From a checkpoint of a small contrastive audio-text model: trained on single notes of 20 synthesised instruments.
Rows from block 10 of the audio encoder of a small contrastive audio-text model, named by matrix and row number. Rows with one number belong to one channel. Each number is 200 + 20 x the weight over its row's rms, rounded and kept within 0 to 999. All counts start at 0. After the name is the row's rms in percent of the matrix's.
After each channel's rows are labels from the 100 clips, of 14976, where the channel reaches its highest value: "strongest on" is what is common among them; "peak in band" is the frequency band that holds the peak. Only what is clearly more common there than usual is listed. The data: single notes of 20 synthesised instruments. In brackets: how many of the 100.
# convs1: grouped (15 groups) 3x3 conv (encoder.blocks.10.convs.1.weight, 240x16x3x3), inputs within the group 0-15, a 3x3 kernel for each
# convs2: expand pointwise conv (encoder.blocks.10.convs.2.weight, 240x240x1x1, transposed), outputs 0-239

convs1.24,093,198,214,184,206,213,187,214,191,157,200,189,227,202,217,220,231,220,228,228,212,179,224,221,156,194,189,203,203,208,215,224,214,189,200,204,205,173,176,202,193,229,220,193,214,184,198,186,198,218,205,166,181,182,210,179,201,184,157,214,179,185,238,204,212,185,168,227,182,157,203,195,167,212,174,195,169,183,212,166,181,208,197,198,170,211,173,200,185,208,188,235,214,192,222,212,183,169,215,177,174,210,184,193,200,210,208,219,186,161,221,214,191,216,195,208,198,171,233,198,224,179,214,185,169,200,211,176,219,168,177,191,176,217,222,201,224,219,239,170,199,211,176,163,234
convs2.24,086,192,170,226,226,206,216,225,232,198,202,202,214,199,203,177,176,249,171,219,186,162,228,196,235,205,182,234,205,193,222,158,188,187,194,203,221,167,229,212,217,228,229,188,220,194,213,209,196,245,160,229,159,203,256,195,195,228,195,189,202,194,208,209,170,216,198,211,199,170,181,228,202,199,214,212,222,187,182,204,191,215,211,179,170,205,223,246,198,192,196,207,202,199,197,178,153,203,191,217,238,182,186,202,191,179,226,179,230,174,174,198,206,166,207,190,194,189,212,208,228,215,222,217,177,182,169,211,179,174,218,197,171,216,215,186,199,189,175,208,202,202,205,177,203,221,204,232,227,160,194,210,218,188,222,220,231,194,162,185,219,201,214,240,165,229,205,226,196,178,228,184,183,199,245,194,175,212,222,203,197,219,193,185,211,185,188,226,227,206,172,203,196,227,201,210,204,218,225,197,218,198,195,200,202,205,204,172,218,191,194,192,185,187,224,180,210,183,228,174,202,207,184,192,224,201,182,218,210,155,196,193,207,184,222,172,199,226,196,225,179
strongest on: sine tone (25); G# (25)
peak in band: 2000 to 4000 Hz (52)

convs1.228,101,195,199,211,185,210,229,217,186,225,201,173,188,191,205,184,202,217,226,190,213,245,181,168,244,202,221,211,216,185,202,205,223,208,207,190,180,194,233,210,202,163,170,214,199,236,209,215,213,223,192,206,193,181,189,175,201,205,214,228,214,215,201,209,188,200,181,175,194,202,168,169,175,177,181,185,219,233,191,217,225,221,189,221,221,209,193,201,215,203,192,198,223,205,205,165,161,174,175,161,241,211,204,179,210,210,164,183,163,165,193,206,205,235,195,188,214,213,182,169,208,190,206,229,218,204,219,183,167,182,188,166,179,227,226,218,224,197,183,218,181,190,202,181,150
convs2.228,090,192,172,207,173,189,236,187,160,235,152,205,222,196,203,191,214,190,185,198,237,177,187,197,172,151,220,195,204,227,224,180,231,157,207,217,170,215,160,197,200,195,183,223,203,175,181,187,184,197,198,230,188,207,187,179,204,206,189,209,216,192,207,209,187,221,185,183,238,179,224,178,193,199,203,196,176,207,204,169,172,213,199,224,194,211,217,211,220,186,230,177,192,220,200,197,225,170,229,202,235,226,212,181,216,173,212,222,209,178,226,169,178,198,205,206,185,211,182,155,197,212,173,172,199,206,166,175,163,166,234,187,205,185,209,170,219,187,200,165,215,200,219,149,222,161,192,190,217,225,178,233,187,188,187,209,227,176,168,184,220,189,214,196,199,197,171,220,205,189,157,224,212,210,186,200,200,193,209,191,190,220,158,186,214,193,195,194,209,217,233,197,198,177,202,200,185,217,172,176,218,187,157,199,207,185,203,173,161,183,168,217,204,206,178,208,190,191,213,177,197,187,218,188,220,195,221,204,217,172,204,222,187,188,192,218,230,191,215,197,216
strongest on: sine tone (49); horn-like (35)
peak in band: 250 to 500 Hz (63)

convs1.120,105,191,233,214,189,214,227,158,183,170,205,190,179,205,226,195,181,180,200,177,183,203,188,201,194,235,180,240,180,207,226,200,222,204,209,216,179,184,200,185,168,194,147,240,210,253,187,181,186,168,156,168,193,179,201,210,205,189,212,201,218,160,166,151,202,222,219,160,197,206,209,187,189,192,208,206,221,177,218,180,165,180,182,213,209,188,195,204,187,197,175,202,178,193,179,197,204,187,239,202,230,213,185,198,184,218,206,190,209,216,197,202,219,228,194,195,200,211,210,216,229,206,162,226,208,167,200,207,194,187,167,181,191,202,198,224,188,199,214,211,220,222,212,191,228
convs2.120,107,208,202,220,166,200,196,215,190,166,206,184,214,198,214,189,221,194,219,211,200,185,198,210,204,215,194,209,228,226,202,203,229,177,180,200,207,217,183,178,177,227,205,185,181,173,226,199,178,178,164,192,218,194,205,195,230,184,178,242,193,213,206,203,238,197,206,189,250,233,204,235,202,208,208,167,176,216,233,191,205,174,197,197,227,189,204,179,223,200,193,209,226,235,192,182,205,194,230,198,206,233,206,179,204,190,225,223,176,192,218,230,177,194,171,225,179,206,205,199,199,203,191,213,172,204,156,216,191,203,197,211,202,207,231,240,205,210,174,169,245,204,240,182,219,204,184,218,200,224,178,190,201,179,169,181,185,199,201,197,200,221,165,222,211,221,197,206,180,170,214,205,206,231,188,207,180,170,223,216,238,183,182,176,157,207,188,174,175,201,195,208,177,213,173,215,216,177,210,228,235,225,189,249,181,199,147,243,227,212,190,186,177,202,196,216,163,194,188,207,145,218,197,212,194,179,194,187,184,189,218,215,215,191,201,162,213,192,201,196,227
strongest on: mains hum (48); rumble (39)
peak in band: 0 to 250 Hz (88)

convs1.201,097,203,172,183,210,166,192,208,176,165,196,214,177,200,211,213,225,231,221,207,202,212,182,214,196,221,199,213,172,177,215,171,155,221,228,222,204,233,184,212,192,178,216,204,204,176,221,219,182,229,191,194,222,182,194,178,204,209,210,194,195,214,163,160,192,215,227,231,187,173,199,194,216,200,192,213,230,228,209,202,163,154,196,211,177,191,185,193,243,178,199,155,216,170,169,169,217,206,198,204,199,198,165,200,193,203,214,205,195,222,199,170,175,190,218,222,239,229,182,190,198,216,238,214,181,185,188,224,172,197,195,175,216,216,188,205,218,184,212,207,208,191,222,180,166
convs2.201,088,232,236,223,201,194,182,186,218,178,199,221,229,212,199,181,190,242,198,203,221,164,227,206,210,160,179,228,188,213,230,214,189,164,230,169,186,200,189,211,210,167,216,193,190,172,195,236,192,196,207,233,211,192,238,201,203,181,210,215,225,206,190,180,230,179,222,198,181,209,193,172,180,195,220,221,178,192,209,204,218,197,207,234,187,203,200,207,184,226,195,221,209,220,201,194,196,184,195,203,204,202,200,201,193,176,170,218,197,217,229,244,220,211,193,190,209,222,204,186,191,210,186,218,191,191,179,202,183,199,218,208,170,206,187,204,191,201,195,235,218,202,179,219,187,190,208,201,188,184,238,239,222,181,180,162,221,228,198,176,181,203,179,197,210,178,213,212,195,175,203,209,204,218,207,231,155,187,203,198,209,198,221,139,229,202,216,191,180,193,197,225,162,214,209,196,192,180,237,162,204,219,168,174,212,197,165,212,162,206,196,198,241,187,245,165,199,166,218,189,183,177,171,212,248,215,196,247,208,188,204,195,221,181,213,216,207,156,221,199,191
strongest on: sine tone (27)
peak in band: 500 to 1000 Hz (33)

convs1.210,098,180,194,180,217,204,186,173,200,178,166,192,192,209,198,231,203,186,228,221,210,169,213,200,212,228,201,203,185,207,199,201,191,186,211,227,191,189,219,174,212,231,206,181,204,219,184,231,213,173,218,193,175,201,177,200,220,212,172,222,203,150,198,201,211,226,210,182,179,238,162,158,211,168,178,241,163,214,227,170,182,196,174,194,204,190,176,234,169,180,207,184,196,219,198,185,197,214,195,199,227,209,173,194,237,182,198,227,171,173,186,226,197,171,173,205,194,193,173,227,198,178,208,217,189,211,204,164,169,223,199,192,190,161,206,211,210,234,219,218,198,229,195,195,221
convs2.210,093,202,197,181,182,178,158,227,196,212,206,224,196,197,224,211,187,204,201,188,212,231,182,202,186,183,225,190,197,223,230,184,204,229,179,239,218,180,145,204,164,202,185,191,196,189,193,174,194,212,213,214,213,197,153,220,173,178,185,190,191,204,187,196,179,217,197,173,180,191,197,234,222,201,204,213,228,208,210,188,183,189,215,206,173,177,172,206,212,199,228,220,235,191,165,207,244,243,236,202,206,213,173,185,168,219,218,224,204,205,204,209,160,213,199,217,161,201,229,196,174,254,170,217,203,212,233,196,188,216,215,208,200,199,229,174,222,236,206,191,165,198,216,158,218,205,208,227,185,215,189,189,227,223,168,186,225,178,186,221,207,192,190,218,212,188,229,205,229,210,198,206,170,195,176,234,248,212,183,208,231,180,161,207,207,184,189,167,202,207,210,190,196,181,207,194,224,172,239,195,205,209,215,199,235,222,192,193,205,243,216,178,220,208,213,204,206,215,226,192,205,206,205,193,196,182,171,177,199,209,174,201,226,220,211,198,201,204,167,198,184
strongest on: short note (89); octave 4 (53); horn-like (42); pitch class: C (25)
peak in band: 1000 to 2000 Hz (64)

convs1.146,097,219,185,215,183,160,170,175,196,187,202,211,199,199,218,183,178,206,210,160,155,161,174,155,187,206,182,173,214,192,215,191,196,195,203,193,191,210,210,224,183,182,187,210,218,191,203,175,184,223,206,210,204,170,163,147,176,225,213,212,237,168,181,173,201,201,194,178,174,220,227,211,204,218,157,193,199,207,221,228,228,207,182,214,181,192,215,230,178,209,196,165,207,177,192,169,182,181,182,209,195,209,216,191,231,223,207,189,235,181,197,184,222,219,219,222,209,217,188,214,204,171,202,174,178,175,199,170,182,216,207,204,212,223,191,177,225,211,226,212,191,184,232,206,218
convs2.146,091,205,188,212,186,169,181,178,184,218,187,231,195,207,199,179,214,221,192,185,199,198,196,207,202,169,209,205,222,232,213,187,187,215,216,173,149,171,222,207,215,193,215,219,189,188,178,196,191,188,135,192,205,180,227,200,210,221,182,182,225,197,183,188,203,166,190,196,207,195,177,185,216,213,214,162,205,199,193,202,233,180,211,208,188,207,226,231,183,205,201,224,194,217,217,176,157,195,210,186,198,215,221,192,213,165,188,214,224,174,192,197,178,178,191,163,226,213,209,199,202,199,221,201,234,173,179,187,205,223,198,165,180,221,233,196,202,245,162,215,221,194,166,202,193,222,230,207,209,155,202,173,193,207,211,203,188,206,200,203,197,211,187,223,197,188,165,194,157,161,216,145,224,236,194,243,210,194,185,144,192,215,191,174,204,199,201,199,215,152,195,198,217,188,190,200,152,198,212,179,220,192,206,224,161,206,170,224,165,210,217,138,184,196,188,192,179,178,194,195,212,211,215,206,189,185,198,197,205,177,216,203,202,207,192,202,207,220,195,207,199
strongest on: octave 4 (87); G (55); note: G4 (55)
peak in band: 0 to 250 Hz (82)

convs1.38,104,198,197,190,217,217,188,216,194,172,209,206,191,210,160,214,232,192,192,168,209,219,193,188,197,161,183,193,177,209,231,147,188,209,156,210,194,187,211,156,211,229,210,174,187,180,188,185,202,222,193,217,185,189,214,222,202,165,178,172,182,220,191,170,226,181,197,223,204,213,217,218,215,191,201,200,205,181,197,245,208,229,208,208,218,180,186,224,191,202,195,205,193,185,200,191,205,201,217,206,184,198,216,219,151,181,199,184,199,186,229,163,194,223,206,152,190,211,204,239,201,162,172,219,142,158,184,187,213,191,161,214,199,185,196,186,203,183,221,192,203,209,175,191,199
convs2.38,099,175,167,218,209,176,244,201,189,223,205,198,209,216,185,194,174,211,207,237,187,166,205,202,215,191,221,222,182,229,198,190,244,212,155,220,179,164,191,221,197,219,194,210,197,183,190,203,188,261,182,206,172,223,255,198,169,224,182,214,168,218,217,172,174,232,248,181,219,200,221,205,192,206,157,183,217,213,203,196,212,190,224,192,197,173,210,188,206,205,239,183,197,201,204,170,213,220,182,196,222,195,212,193,223,206,224,200,232,215,203,189,198,205,215,206,211,186,193,215,150,217,208,185,179,218,190,202,209,213,211,174,220,237,209,184,178,200,202,163,178,164,171,226,231,202,207,189,227,193,213,176,205,202,190,184,205,204,193,172,192,186,184,203,227,187,182,217,163,201,230,204,224,202,162,187,218,226,207,184,188,231,207,193,196,246,233,185,220,212,204,202,210,163,172,197,190,185,173,214,169,160,221,212,174,226,180,208,174,208,190,196,186,203,218,191,181,180,227,194,201,206,179,173,196,185,200,192,207,200,208,179,192,227,198,159,192,190,211,206,213
strongest on: mains hum (94)
peak in band: 500 to 1000 Hz (94)

convs1.60,088,228,198,213,160,206,189,189,169,188,186,190,214,227,243,214,214,173,173,209,213,251,186,186,180,177,173,174,227,203,201,166,212,208,202,200,194,225,173,234,203,180,198,179,188,184,189,192,213,206,174,176,182,225,199,183,175,205,234,197,192,210,170,195,227,181,229,213,171,196,229,221,166,198,183,198,196,210,200,163,192,198,187,195,223,183,196,220,177,200,208,230,181,191,187,185,179,194,175,217,166,215,206,184,196,223,170,179,175,206,212,211,189,229,205,218,184,159,196,177,209,199,200,216,163,163,176,220,187,184,197,221,218,210,171,206,181,163,165,221,195,176,213,218,204
convs2.60,088,160,232,178,184,201,202,244,204,193,188,187,206,203,227,200,235,207,216,215,205,196,174,177,216,186,205,193,170,216,175,198,238,176,220,190,206,212,215,242,216,210,235,197,210,234,197,162,187,179,180,186,202,204,226,189,170,215,193,173,220,207,196,183,203,219,182,191,201,195,195,243,187,182,202,207,162,199,220,201,199,215,190,220,207,193,195,210,198,214,180,213,193,193,178,196,220,209,204,229,177,214,230,204,207,241,162,223,202,212,200,208,229,189,168,203,190,211,248,172,232,207,210,214,179,222,185,220,199,211,198,162,191,238,190,180,221,201,166,192,194,205,222,219,209,198,206,234,211,192,219,164,210,227,211,232,201,235,230,174,206,185,208,207,229,217,187,196,209,231,167,168,206,201,205,202,220,234,242,226,180,193,230,185,177,227,184,200,177,186,209,191,217,214,230,182,182,180,176,201,222,155,179,179,199,204,199,213,168,239,206,183,207,213,224,228,210,197,191,172,199,169,198,164,178,197,215,169,187,210,196,225,207,215,171,187,239,177,213,231,201
strongest on: sine tone (47); octave 1 (32); instrument: bass guitar-like (28)
peak in band: 500 to 1000 Hz (38); 250 to 500 Hz (32)

convs1.53,117,189,230,199,202,209,174,190,196,200,238,193,197,188,193,199,190,203,215,228,186,176,202,205,193,200,216,195,232,168,211,179,192,222,203,222,204,210,202,190,206,193,233,166,191,201,184,229,174,215,245,151,217,225,171,180,180,196,177,220,229,186,193,184,235,165,199,195,191,200,185,183,194,191,180,221,153,203,241,174,220,220,238,185,200,213,217,211,166,189,183,167,177,200,191,207,201,206,232,188,204,182,193,201,208,183,198,225,193,233,219,163,227,205,170,185,196,203,191,218,206,179,193,201,184,187,190,172,232,217,183,222,173,208,226,194,202,211,194,238,178,145,226,181,191
convs2.53,115,209,226,176,179,219,213,198,238,219,208,186,208,222,178,204,198,220,198,171,211,207,191,199,206,197,174,195,171,178,211,184,195,208,200,207,191,216,175,209,210,183,192,190,202,221,201,197,197,186,192,190,193,203,241,210,191,194,181,213,278,241,221,217,199,170,198,218,210,206,190,197,194,180,180,208,189,197,221,185,187,190,180,204,167,205,200,235,218,184,208,215,206,194,185,217,180,198,252,199,192,200,212,177,218,186,188,174,197,163,186,197,189,224,189,175,184,219,195,195,182,201,189,211,165,232,213,192,221,170,200,194,162,193,230,235,224,165,181,186,198,238,220,180,226,189,211,229,196,171,153,275,197,194,205,209,189,191,225,221,171,230,264,187,183,196,193,211,240,232,214,203,176,221,211,214,215,206,218,185,235,226,213,220,176,206,209,206,200,210,175,196,203,217,178,193,196,179,212,204,244,200,184,187,244,207,193,186,217,193,220,213,205,178,211,210,207,215,207,215,194,202,197,173,208,186,200,202,215,220,188,210,189,190,229,213,210,226,262,228,203
strongest on: sine tone (83)
peak in band: 2000 to 4000 Hz (57)

convs1.36,106,198,212,229,205,210,212,208,225,211,233,183,186,217,217,159,209,180,154,197,166,148,201,181,203,227,166,218,208,177,165,197,192,229,191,207,195,194,221,217,194,161,208,227,192,192,179,196,210,195,216,212,196,197,202,175,175,225,189,211,211,176,211,205,217,198,167,213,215,152,194,212,159,187,192,167,220,215,165,190,210,169,181,195,216,180,202,211,156,193,192,169,215,240,209,204,221,225,203,207,204,179,204,206,194,159,181,227,172,180,202,214,184,214,220,220,183,207,196,201,184,178,222,213,214,185,222,204,215,173,164,194,203,187,186,199,199,229,203,193,191,163,210,197,165
convs2.36,093,203,189,218,223,204,211,223,182,179,170,202,219,224,229,205,187,178,179,194,224,210,218,200,190,202,215,176,185,159,221,240,210,217,171,186,194,191,166,194,204,156,203,186,213,211,197,170,200,171,195,217,202,176,200,225,176,216,204,191,214,221,170,213,187,210,162,171,197,227,217,193,220,181,195,213,206,223,168,156,184,230,167,234,163,195,202,203,213,161,202,218,228,204,210,219,209,228,219,243,198,190,240,215,207,207,224,211,179,193,215,208,174,206,198,203,184,203,208,162,201,189,212,193,212,217,223,195,209,227,178,194,192,198,241,178,188,166,202,223,190,248,216,195,213,159,219,254,187,225,182,181,170,175,189,174,212,179,195,183,221,220,199,233,190,217,167,198,244,217,155,238,191,231,204,191,234,210,224,227,223,196,178,209,215,196,176,208,188,183,228,181,222,208,173,215,207,196,218,216,218,186,172,214,209,182,195,199,197,186,184,198,218,202,199,225,206,205,166,205,193,185,217,180,200,185,224,174,197,212,188,233,199,210,183,220,194,197,216,182,192
strongest on: short note (94); B (38); note: B4 (28)
peak in band: 500 to 1000 Hz (43)

convs1.106,096,215,185,214,193,195,171,195,183,194,200,204,218,159,189,202,163,174,196,175,173,204,186,185,220,210,179,172,182,186,223,220,168,215,197,186,186,227,169,187,238,190,184,244,205,172,186,192,201,211,205,213,174,228,217,171,175,204,165,218,204,180,219,203,195,189,177,213,195,156,181,238,210,212,191,209,183,210,196,218,189,183,183,184,230,175,230,217,186,210,170,144,192,193,183,216,196,183,177,234,189,187,175,225,177,198,219,211,202,192,213,204,190,186,182,193,217,196,227,190,202,223,183,181,189,182,171,186,229,184,179,210,222,181,194,197,228,210,177,187,232,156,211,193,163
convs2.106,088,210,204,194,213,219,184,205,202,185,222,193,192,174,197,185,194,187,213,148,189,197,178,191,207,201,196,176,170,216,213,181,230,190,209,216,220,223,161,209,249,181,180,210,211,222,177,209,204,214,243,210,209,174,202,181,184,214,238,164,220,200,171,224,190,184,183,190,221,169,200,185,215,179,205,187,193,231,240,199,193,242,219,197,173,219,197,182,235,213,197,212,158,224,182,193,211,219,202,196,167,192,167,227,210,208,193,232,210,172,231,204,201,230,223,215,205,195,214,196,201,196,214,221,189,214,232,191,182,201,196,178,211,215,239,175,206,192,149,196,193,221,230,183,186,217,192,204,183,224,187,194,182,228,180,209,165,227,197,192,170,204,198,159,194,217,195,197,240,241,209,201,220,233,232,215,204,228,217,240,224,207,227,208,224,207,208,174,227,215,195,169,219,174,220,204,211,178,192,225,194,183,191,183,220,206,172,201,167,215,222,224,217,215,216,211,206,209,178,174,205,191,213,177,176,168,197,179,212,209,193,178,189,195,208,179,225,228,237,223,184
strongest on: mains hum (80); slow attack (37)
peak in band: 250 to 500 Hz (78)

convs1.27,114,181,224,188,180,193,195,189,213,192,196,195,212,174,180,220,189,193,215,227,220,155,180,215,196,196,209,205,176,203,191,207,187,193,186,211,195,176,198,217,205,207,176,209,190,192,207,219,153,209,217,181,191,206,207,178,222,200,179,209,222,194,218,221,223,165,204,230,214,166,192,200,189,166,220,206,201,201,195,182,199,212,202,197,174,181,184,221,194,217,204,193,214,160,148,204,213,176,180,194,212,186,192,257,178,161,236,185,158,206,237,167,189,218,186,173,142,209,216,204,179,222,200,177,183,208,202,175,223,170,182,217,194,166,209,213,204,184,212,208,230,226,167,174,205
convs2.27,116,225,227,217,213,208,212,199,196,212,198,196,212,193,178,177,185,247,190,189,219,178,221,194,190,221,174,187,200,185,218,172,208,197,191,204,213,176,209,209,223,211,214,180,203,191,207,238,221,274,191,227,205,203,204,225,170,212,195,209,240,211,217,223,180,182,181,231,207,207,221,209,161,202,186,201,232,217,198,196,201,210,203,209,218,230,199,225,228,192,224,207,200,219,233,206,201,218,231,186,236,206,202,217,219,208,226,241,214,179,166,181,200,204,213,210,200,220,210,183,190,198,237,191,192,207,216,213,232,213,211,192,188,185,204,217,165,192,193,190,222,228,202,195,220,220,215,219,197,156,191,219,225,220,173,193,189,168,212,201,188,208,212,232,181,237,202,201,177,207,236,204,200,186,204,235,164,194,195,175,234,202,206,247,208,184,226,212,210,207,218,195,214,201,175,214,209,202,184,234,228,182,198,237,205,235,214,176,198,223,196,189,173,145,228,185,217,220,194,218,232,231,202,190,190,242,217,240,178,195,178,226,199,190,217,214,210,202,228,218,232
strongest on: mains hum (99); short note (61)
peak in band: 250 to 500 Hz (99)

convs1.186,115,159,189,194,215,196,214,200,212,197,183,169,165,216,217,175,208,238,229,201,183,191,184,187,205,185,181,190,163,159,148,217,200,213,226,214,231,203,220,208,209,203,189,216,214,182,151,164,148,215,192,212,211,204,178,196,177,182,178,202,188,214,200,198,200,197,219,211,203,225,207,212,239,200,177,200,204,186,188,193,221,198,218,175,201,209,186,207,201,186,182,170,161,153,220,217,197,233,218,245,173,165,195,203,176,177,215,223,213,203,186,206,183,207,185,210,209,207,192,188,186,193,205,183,223,228,216,185,159,171,208,204,227,197,189,188,188,203,208,183,173,194,233,209,222
convs2.186,133,187,198,197,183,194,154,186,169,216,194,166,220,202,165,157,179,188,184,178,184,204,191,187,186,213,172,169,178,209,186,203,224,202,204,182,205,246,194,212,216,216,171,178,216,182,189,187,188,201,181,193,232,198,219,187,196,202,216,184,183,195,193,244,183,163,184,187,181,228,185,200,206,192,178,181,197,188,189,189,196,189,200,192,219,192,217,187,223,197,193,201,175,191,157,207,203,168,170,183,197,206,194,196,234,231,214,237,177,212,183,214,199,206,180,190,168,217,211,169,231,208,225,207,204,208,212,207,194,212,202,174,199,168,172,206,204,224,171,201,185,201,188,195,207,206,162,212,204,224,191,182,180,189,214,194,204,215,179,174,216,205,175,186,190,187,186,204,182,192,174,214,197,218,191,211,213,222,232,189,215,205,191,199,196,167,190,209,175,195,227,170,208,207,192,172,155,219,139,192,213,199,194,170,185,211,204,225,194,158,168,150,187,201,227,251,178,223,177,223,185,173,175,194,182,178,166,169,252,165,207,192,182,210,187,191,227,204,228,226,178
strongest on: sine tone (46); C# (33)
peak in band: 0 to 250 Hz (61)

convs1.239,090,217,181,204,252,206,214,229,210,229,198,235,201,221,224,203,248,208,183,221,212,212,224,216,219,177,209,224,224,194,194,192,228,212,229,203,176,171,214,180,243,200,219,187,178,162,207,187,190,196,172,174,213,190,196,198,217,186,195,207,195,209,225,240,201,199,199,234,210,234,227,180,217,219,222,212,175,198,215,218,201,193,184,178,225,217,192,189,201,211,157,201,214,179,202,224,238,226,215,226,160,210,204,207,206,206,241,208,183,199,230,220,197,208,184,206,201,204,237,217,227,216,179,227,202,173,209,202,192,184,227,219,219,191,194,214,200,206,168,184,203,191,206,217,247
convs2.239,095,209,220,200,179,173,171,190,225,246,162,177,176,199,161,170,185,204,183,207,187,197,162,164,216,212,182,211,218,187,152,204,176,185,231,205,172,214,181,231,183,198,233,201,158,164,188,202,213,224,193,201,219,194,231,189,212,171,193,168,230,198,206,181,207,198,215,150,167,181,187,215,167,199,225,183,174,192,212,234,184,197,174,236,199,206,192,176,195,218,201,193,165,235,179,193,234,212,181,185,210,212,244,186,181,211,176,212,166,198,213,202,214,200,153,194,189,188,191,217,210,180,197,202,179,205,177,175,200,196,193,212,204,183,172,197,208,193,212,184,220,187,216,209,193,207,169,192,219,187,214,205,187,176,230,188,214,211,194,185,173,168,196,209,185,202,214,151,186,184,159,200,208,183,199,189,206,197,185,215,196,180,197,226,161,207,208,214,219,168,203,180,168,165,197,172,195,220,233,179,195,196,203,168,190,216,176,215,210,205,219,195,185,212,228,196,212,196,204,211,207,187,180,214,215,184,191,229,209,230,191,221,164,177,176,211,202,168,174,201,179
strongest on: sine tone (37); pitch class: C# (33); note: C#5 (25)
peak in band: 500 to 1000 Hz (46)

convs1.118,097,207,179,209,204,195,180,206,178,204,196,207,194,172,184,191,236,238,169,229,184,163,213,177,224,208,224,175,173,204,171,177,198,182,231,215,164,172,182,211,217,182,223,182,239,194,197,188,172,222,213,172,237,208,212,206,188,220,195,221,179,227,203,170,195,204,186,200,189,205,164,204,200,210,180,208,187,226,210,211,198,231,208,176,197,176,175,192,206,178,217,181,182,184,176,180,191,225,190,196,214,220,186,165,178,161,178,171,194,217,246,209,215,185,185,195,200,183,192,175,211,175,216,191,215,213,210,172,200,191,220,200,186,198,219,152,206,174,176,210,239,203,201,240,178
convs2.118,091,200,211,196,186,186,217,181,175,207,205,185,206,232,177,230,195,189,218,180,197,213,237,214,209,204,191,208,173,235,244,202,168,205,174,223,210,201,208,213,217,198,229,221,212,213,178,201,219,193,235,202,174,177,182,216,177,181,195,187,196,212,210,178,208,195,208,195,194,197,168,227,208,207,195,224,185,223,216,225,233,191,211,191,218,186,179,184,171,200,178,195,209,200,235,196,199,193,195,202,197,236,191,235,167,212,187,196,188,193,175,163,211,204,187,175,187,178,199,161,169,224,239,192,171,191,264,196,204,214,219,225,191,198,236,182,155,198,221,209,203,191,199,182,199,230,215,213,199,186,220,217,212,215,188,224,189,190,213,193,184,146,213,222,211,165,152,223,184,225,169,205,185,214,195,198,181,190,207,197,194,217,245,237,185,178,189,162,199,238,216,204,233,178,195,227,165,202,210,188,187,205,218,199,187,212,195,185,185,209,188,202,189,178,222,218,213,228,214,249,251,212,208,209,232,223,229,218,220,218,211,190,212,174,196,170,211,206,195,199,185
strongest on: mains hum (100)
peak in band: 0 to 250 Hz (100)

convs1.11,096,198,172,187,185,183,196,168,192,226,214,206,210,190,214,187,191,192,224,191,179,188,162,188,217,193,222,225,195,190,193,193,205,205,192,189,189,190,163,182,182,187,199,185,174,215,203,203,252,178,201,191,188,232,226,198,213,208,217,207,199,167,170,209,215,172,181,211,217,209,204,201,212,179,162,192,205,174,197,217,178,175,228,234,172,189,183,194,190,222,199,194,173,185,223,210,203,171,182,181,183,203,196,218,215,225,244,228,206,231,245,221,178,182,168,202,217,230,170,156,197,164,199,201,178,212,180,182,172,208,180,146,192,185,199,196,231,207,218,185,172,184,216,185,178
convs2.11,096,171,183,205,245,203,187,215,192,212,172,203,205,216,214,181,186,163,230,244,165,212,187,190,195,212,180,203,220,202,190,221,230,194,189,219,213,200,222,210,190,204,179,183,219,211,187,208,218,227,187,211,182,235,172,213,228,213,166,181,223,179,220,200,198,204,212,211,173,168,172,163,221,170,228,208,208,208,224,221,181,193,202,187,192,192,211,202,204,236,216,176,196,194,215,201,193,219,185,205,197,190,170,194,201,182,183,194,181,183,230,227,216,190,196,208,212,150,175,197,172,231,193,196,197,191,176,159,222,155,168,187,199,196,187,190,186,163,158,235,222,213,208,213,215,175,209,165,205,227,187,222,192,181,219,220,220,205,190,230,220,223,237,195,223,176,206,217,199,226,221,219,211,191,211,228,156,229,205,209,173,204,186,162,214,208,192,228,213,176,196,188,211,194,192,156,185,196,221,186,183,191,203,217,172,231,202,188,178,177,232,215,202,208,206,192,189,171,214,163,184,193,175,219,195,209,206,213,178,199,204,158,169,195,159,212,220,177,175,193,219
strongest on: octave 4 (73); C (36); note: C4 (36); pitch class: G# (33)
peak in band: 500 to 1000 Hz (56); 1000 to 2000 Hz (34)